{"arch": "resnet_bottleneck", "model": "image embedding model", "dataset": "made-up ball-and-stick molecule models", "train_examples": 195000, "image_size": 64, "crop_scale_min": 0.8, "horizontal_flip": true, "targets": ["balls"], "num_classes": 10, "embedding_dim": 192, "norm": "groupnorm", "hidden_act": "relu", "weight_standardization": false, "depths": [2, 4, 2], "kernel_size": 3, "stem": "deep", "avg_pool_shortcut": false, "widths": [256, 512, 1024], "am_softmax_margin": 0.2, "am_softmax_scale": 16, "init": "xavier_uniform", "residual_init": "none", "optimizer": "muon", "muon_scale": "match_rms_adamw", "learning_rate": 0.0031, "momentum": 0.9, "nesterov": true, "orthogonalizer": "newton_schulz_5", "adamw_lr_other_params": 0.0014, "max_grad_norm": 3.0, "cautious_weight_decay": true, "max_steps": 9900, "batch_size": 256, "epochs": 13.0, "lr_schedule": "linear", "final_lr_fraction": 0.01, "warmup_steps": 990, "weight_decay": 0.07, "adamw_weight_decay_other_params": 0.01}
Rows from block 2 of a small image embedding model, named by matrix and row number. Rows with one number belong to one channel. Each number is 500 + 25 x the weight over its row's rms, rounded and kept within 0 to 999. All counts start at 0. Numbers have three digits each.
After each channel's rows are labels from the 100 images, of 14848, where the channel reaches its highest value: "lies over" is the class under the peak. Only what is clearly more common there than usual is listed. The data: made-up ball-and-stick molecule models.
# convs1: 3x3 conv, stride 2 (model.blocks.2.convs.1.weight, 128x128x3x3, each kernel summed), inputs 0-127
# convs2: expand pointwise conv (model.blocks.2.convs.2.weight, 512x128x1x1, transposed), outputs 0-127

convs1.13:504501487506482509529509498477498503494454436501522492466491497503526511517476507497554504504485516496501485491461499492523489486553490484478505515495504565553533523499504540512511517531469521494470465557503492471467498496484466499477476501492508544495536480526531518440514472534529486460503478412505508498491513477501491498492490494480522461516523448491487491504488472531462477517471
convs2.13:467541493493491501491520516485497466471531556529517541499475514513499524480509513492564511532507482483516480499533544495558489527496499530489483502507503488509512530544504488525489514542538522473500523548507552470481492485490514473517522452489543480514474470508475492488507489510517482485481528494493518501496449489459487515465483500492483480486518488480514515524492516508511502480498
lies over: white ball

convs1.126:497505506525468507514534486487499481504508483500494461440472501492529490472524487489477513503517498484479535497491510530498529524456485482526499508502524440504574481464540492500523492527571492506501481483536508548493499546499562501552519521519518500478481508485490473516460473498472515453514496579479495506496498517502506482507487493508482519458519471478480489476514507479509458479478
convs2.126:511482455494503489540504496500495490484478507478478481483518472509465494495529516431507521505502523516505545479535508545497522506475520443477490499499515478525505425505493556511484493504464465546532454520516513521529506503545504530472535525528585563557536451535489513491510463534501533499505509531546516518502530483472502507490503487539496526504513509469525476568526475490500523505543
lies over: yellow ball

convs1.92:484513533505498478493492487510499496510476453492506539518502507498496530488466530505498459496491518539468526457474502535523471491506511516512503487521522506510455435456487445510479505514519458513499474470506502504477503535504511493495585535466489468499538519479474463433522482523457510498512497536483475498514497481486491478532510486513497501486475477489436487480551488489543513485492
convs2.92:507440498501512493459487497507524490487485492494505502484405536484525469484510474526483494488501484499499462490528504486517481532506487485541504503512523512540519562491465496511464518491446488480528485494503470469484481512521523505500525510505499535512502461518500507472458498497524516517492457489507504533533529462505462486546458500486494478503504482490462495512493524511483482508504
lies over: purple ball

convs1.72:514480495545483507459487519493499502491516506492515510475493491486529491497506538481449508497528536495533512518477531543501513535536523521473503497448462494437499489478510503533483460436446472506494478504486485479498501511467495494466433492428518511524498514556520498496514522513493495489525504501471504474496495523490498463483489504500504548524515486499504520530472510532559525495540
convs2.72:565491533480494515497499460488442471530465493454463433531499480514487524542515516517524503488484502496476525504488452492536485473471480508498472499481478509448470443525501543489496480467488467503501480395484519540509471491505532467494447459516516567514420458503533496503473486488498504487476518523523565519484518504511509533495528511469495504505496491523488474497534529497495474516490
lies over: red ball

convs1.27:476554510471499488518513509508503528529585472500494472506490501507495513501459478506493504509468456529471549529524496449517507483471519544502501466462452477479487489521519528501482476506521460518517502526484492530493508514556480493525480495480486495518490514479508443483524516470523479506467491472530516524497481546503546527457505531494511521463531457503486491469484500493483488468470
convs2.27:470482495519486485453511531491515483494513476508496496486475530501432549487486496462529500468511553499503495549507501515491499480495487440499442502494531491506480495491478496472559494487513510539508488497447522522504497508465526540462439474494511518535508537489454492506510475496496510484506497466479486498477508533500543520510473467458526486498489494497488530549476528500489496509470
lies over: purple ball

convs1.113:497524492506498487487469498486502468468529504502504462473489496506514497505513508500503502481473481482483500497439492458514492510490513482532496538500509451494575509468559505526505505520586498507453484427509458489499498496494546501527503516527510482522493537536513475478470507534481494488476481508452477486500500458500503509446481477513523462476473512489482480478478502518490485499449
convs2.113:497492484489511498547497512485548476557510491490521509545478485486536510532476499438504494477520557509487546487461479482520528525481511509505502495504497483505454510504521530490492506524522537514546500513495496510496519509503483478539484502530529534534504476436499499524497496496512519496497507504514511485549527493554517488514487531551468513507502494521478486509537511512511508516497
lies over: yellow ball

convs1.83:529494528504548498509495512515499536539526515493508543530517487492478524547504500508522496500488469506506513515491516496487519499539518543494498521501502531507528513534525488533525491524489515510513515558490562466506509514546473509532477522450491501521506473462519504451536496457439493488433507452520485505482495526488488463475485467490517496543492497508523487481573494513491487528504
convs2.83:537521499508499512491468528470494570463486525507532455572504491498487526522524511491520527505500533499505517508473493512486490477455507495541518495510536492509466540554491484495475496533475575513480542534522486506490457504478491510459483536473488514459488463434538495498471503458470454508477460537472512445504472415439505507466538520498504482464490497552545485499471491501478487529515
lies over: stick

convs1.46:491505514532525475521490474501500498529492522501485544531502497513538525485521489494504521508500483510508516497490515503501516488466490491541502482478452431467510548545528535538474497515514492517508502494484496552508504539529508501489535456549524526502553495473539499551474501512524504498513500459513526506497493459503504520464518537498511564522514505517482544493443535513507468449500
convs2.46:513531501502499478519494457527487517543507502435517487504516484504534555529469496483438473507504507465509527508493521515480489533487506489492555513501536505534485460503476487493487490458502488548484477447480475511511474507476453534500495471482503487519521514533518474494505481478502577504527521523521465540507480521535509477467502504513517519465534511523464505524522497506508514524536
lies over: red ball

convs1.41:497495536486540465520538477476498533518455494505509484520534487515552516538510524508491512517545457503522511478449485530517487493528528510530491492491493517480538516551521537553478504539486482508554536505511498475498499495534513504501476489502502470461505465510490456503509454510567501506521492509527493520504509547509501461470507462500492482480512474478539521497525508510479440511486
convs2.41:476493530501520491549478524475537535490528491517521572484541462484464480498484494489526511502494470483478467479488468509480515511536507513519508538491473515513512496524476528485488502474461495490485457508460510477492492491552497486518482524522485509463552504471452493481495512484479490501482516501510485519494495525463478524523490519506498522507497482489451534503496478505518493485474
lies over: stick

convs1.96:497522462484477462490499490479499504481486514495483460456512499502505499467509500497550512529532470460476472499491474455497519514472482479504501526494499513537490499539528497515531511533528519505460514474487488479473505499434491495512485501460499512531458451531480462449521491542485526484495506507479533498491502491501500452445484474509460518521549487525489544489487552441513487510523
convs2.96:485454518477509485476454521500467538550486489533507475515473527501484475513478488503520488484474487572529473519539508506500477501466502517491461501483490500468483507457442505525553508505431475513492478480521500537523471478472533510530477495473514494490529541521513510544505552504501512493467498524482475472504545565509558480510516450494532504490447497505494539513501528477544502516531
lies over: grey ball

convs1.61:491505512541512512554483528517501529528502524502481473506544490516511513545512521493549526507483497527491484487502479516506509479519481514490494482461495488516518536536516571512509477522482484522506504506474492488511491538558467506509521506489512514544507493486519448461563523501462498475486523475470526467481490522516493495475496496483453542523527517495539483449548501474482555512470
convs2.61:493483523495498470468490477471494508444496472544509555546525526485403518538522493552486482477523504505498497498532538494479514538468498495528491466461494499492484473522526498495531484506507512490499508499485569458512463503551468488559505496489485476420488536441526481508519494518468524503504509483459483532495485490498457497483540486476502494524483503505547518510513447499472475491485
lies over: stick

convs1.81:495492529505491508550512495504499512552510519491517530569490514498516471504505458495526511487424518483487513482504510500496491516470500510507502539508510508510451456487473475529527535498524532484514513518491483539502501505480483502470506558473527507441492493471476484516458506483483485414493466458496489490502498514494482462487528488486504482456462501490454469494486489475533528479478
convs2.81:508503471512489496530492526483517523459433524519537462549508487512470497480517503462509498462506513522488483489517488536508537488495484459503492532434487481487538486505488508511535515547494517492544425495513488485502468516511512497528551508483440491516516496510482509526504481471484461529491510526417495483474469457473534485532533490507523498518499505448471475467456507492509466475524
lies over: purple ball

convs1.115:493499486513481471458477491498504499468541480499515468468467500490551515512487543498523501494465437504492479489461496510517493477484510482509489526475495446555532538488509518518493524478501541539473523502504516478487496538471507500540493512478515519516534529517499483510452482477505500446514471524469489485508500526501511477496449468511530519488539447463475518456488501511468515447530
convs2.115:491496512504506511546520478480437496485473506521492559470470505499511506495508491485520495466487515527498541504559535500503500466459490474526504505501546480478578497491483477484525504532536522530486497536488482475491495498485505513465500499491520493472459509500486531536482508535467534490443514509534499546509510500508487497482484525471491533503485474501509483544447505485529505477487
lies over: white ball; grey ball

convs1.122:505496483518489477481528497471497481494462491506476512494485498491529506507499467500486493495438465506516483485484498502503460486459487493487500526543542546532446441512469476480531555512460551503515510481501519510514502509519486507495502481501484518474517492519486465513480479492478468481526492444493512487511490510498506546499489493493551452421514492473470472485505487493534542492437
convs2.122:538518506510496494510537490477489504558470486430479527479523476493532505506523537460508484532493530517517496537509488493508454455467500492485472498538492485470449504535490428531488476511513449470557523533531574539487488501455528529555490507524447518464544504482486481511485515487477526514509455480485516478498508486556480470483476487484525484521533492530486486495521484497489516504517
lies over: grey ball

convs1.4:479495505482496493497532484470505511501492491500516506519503499503494493442508475488474491510582513517478520490517503507515496475488483520481500482530498525512538535488514504485487495518502516474491476506524499489496505498476441495559520517488505473522477467481472477542485450484485541521472520553515488529499511515498543536487489455510498443497454556509495460471477461519491466426471
convs2.4:481432578506500491439516479501488528514491493434479528491463502498552499513456488501509500512481510509497531485519530502539474513492485538506489490526504498504529464543564508501499506486463520500478510503456497489526521494482451445497541462522507502515482474467573484501476498518515519513504506528524511459520509519481471531525507495484488512541518475468483521538480530491507506482474
lies over: stick

convs1.124:503513481479496499465493491500498486483479493495460524475514510497478517520519487502505511497509518527502455485497503490503465532524466500465498558536563545564535477523484511461500537516443526506505529477498532466504502482475489498458461465458488523503509440495479477506543512489497505526492507485525486495492494521506528477467490470490499494485550490483466521480529471513435524530465
convs2.124:492514544511513493437526493524508473523506502502495523494476527498462485489525502513505483496539505483536497479557492484486474486541524500491500494499504511496494504487547500516501500499485505512444564534463539473464523506528522512498479496471493486555505529537521501472487517519517507511525500500535503488480500510519518479494528496519496484505506500509537535522562455476471478488488
lies over: stick

convs1.119:496496490492500488444484497491497495496463460504490491481517505507448517486503488495460500498524482495489482487458483498497485524506476471488494591565567558567461476511503485498552555523484527508472484472505494514506500487490473505469489503475471511470469484520474463458498465515505489485497479444521499505488497491508464488486473473508530482497526500487520485498490512499496493541519
convs2.119:491530538474508505472507468493524515496543500469525534474523507501416496468508528540512503487491526501483474510536521479482459514481530510517524496466485501433478498462573547476510523498517494522512548497530529456501498491510452505500531481470458468517510512532517508508490480513528503493532475517499519468498482510428498472507484513494474498510511496526531521502541490495511457463473
lies over: grey ball; white ball

convs1.91:510491476483470475478477517509507509484511493504486520512459509495477486510488453502522522481529466517479522518478494457493490505478528491483502515549560541546510496490481472500513542496523554507507524521515500469498493507510509495519543532495487525492465459524479516487511530485493518486508478583480472473489505513499504480491486455502495479508469437480491500488473449440530505537443
convs2.91:483462534488515506521505520521442525496513498486489499545520492490422503525506532516524488498506452557534439505521464455533476489502504548520513506476514521502500472525513504511508470498540477515524503517462500477493494504501502489518503511490477555494413490588475507499481513490477506514527464497567468496502514487483528479532522533554534539466512490427517555548503463523481489495479
lies over: yellow ball

convs1.10:490502509509506493498536513509505498499527499505487536474523510497502481495493489496500489491493480466482493507509492515486499522523491478486498496466487491503487451446504472489495572462487511506491457453496447471511494457457485503493446484576493538518516475526538459502502474518498515429492472516465492483499506547485492513541464462486517448499512471485490493487490492498517561542488
convs2.10:468498453484525512450535464513490526486519491459483514514468518470513538521495460503509494571474478467492501512557461549518482475458511488468523512551497475472465523538472478483453544516506488530501502481493551503445496520492550459528483522538563495510497550500505528515521499518503531491512520483504501531488515531490477550514491516470479478498490498495538533528461459505465530510539
lies over: yellow ball

convs1.98:512493522469505541506513495495499478463493520498560473470470509496467511483504488495532506525441511475508495460460479435510503454480497464511501507530510548528495516552496508512499516515557490501474508546497513466477514522498507498521511491520505504520516475491479536423553493499503464496510480531524485495510517480498509507494533516488511463495492521537499450505483484431528520507496
convs2.98:459490487478508491514513509508467459459477521492490497513548513485532507468501511467517497498490549513516492484464519486503510475552502515495492499504526498523538489459519441459488494487493528444516569466504461492475513483531506490499520493518524519534539520503488511467504532503509520488496486472512510522495557530518467436449507513539520505464472496482500499517495477498498442517504
lies over: stick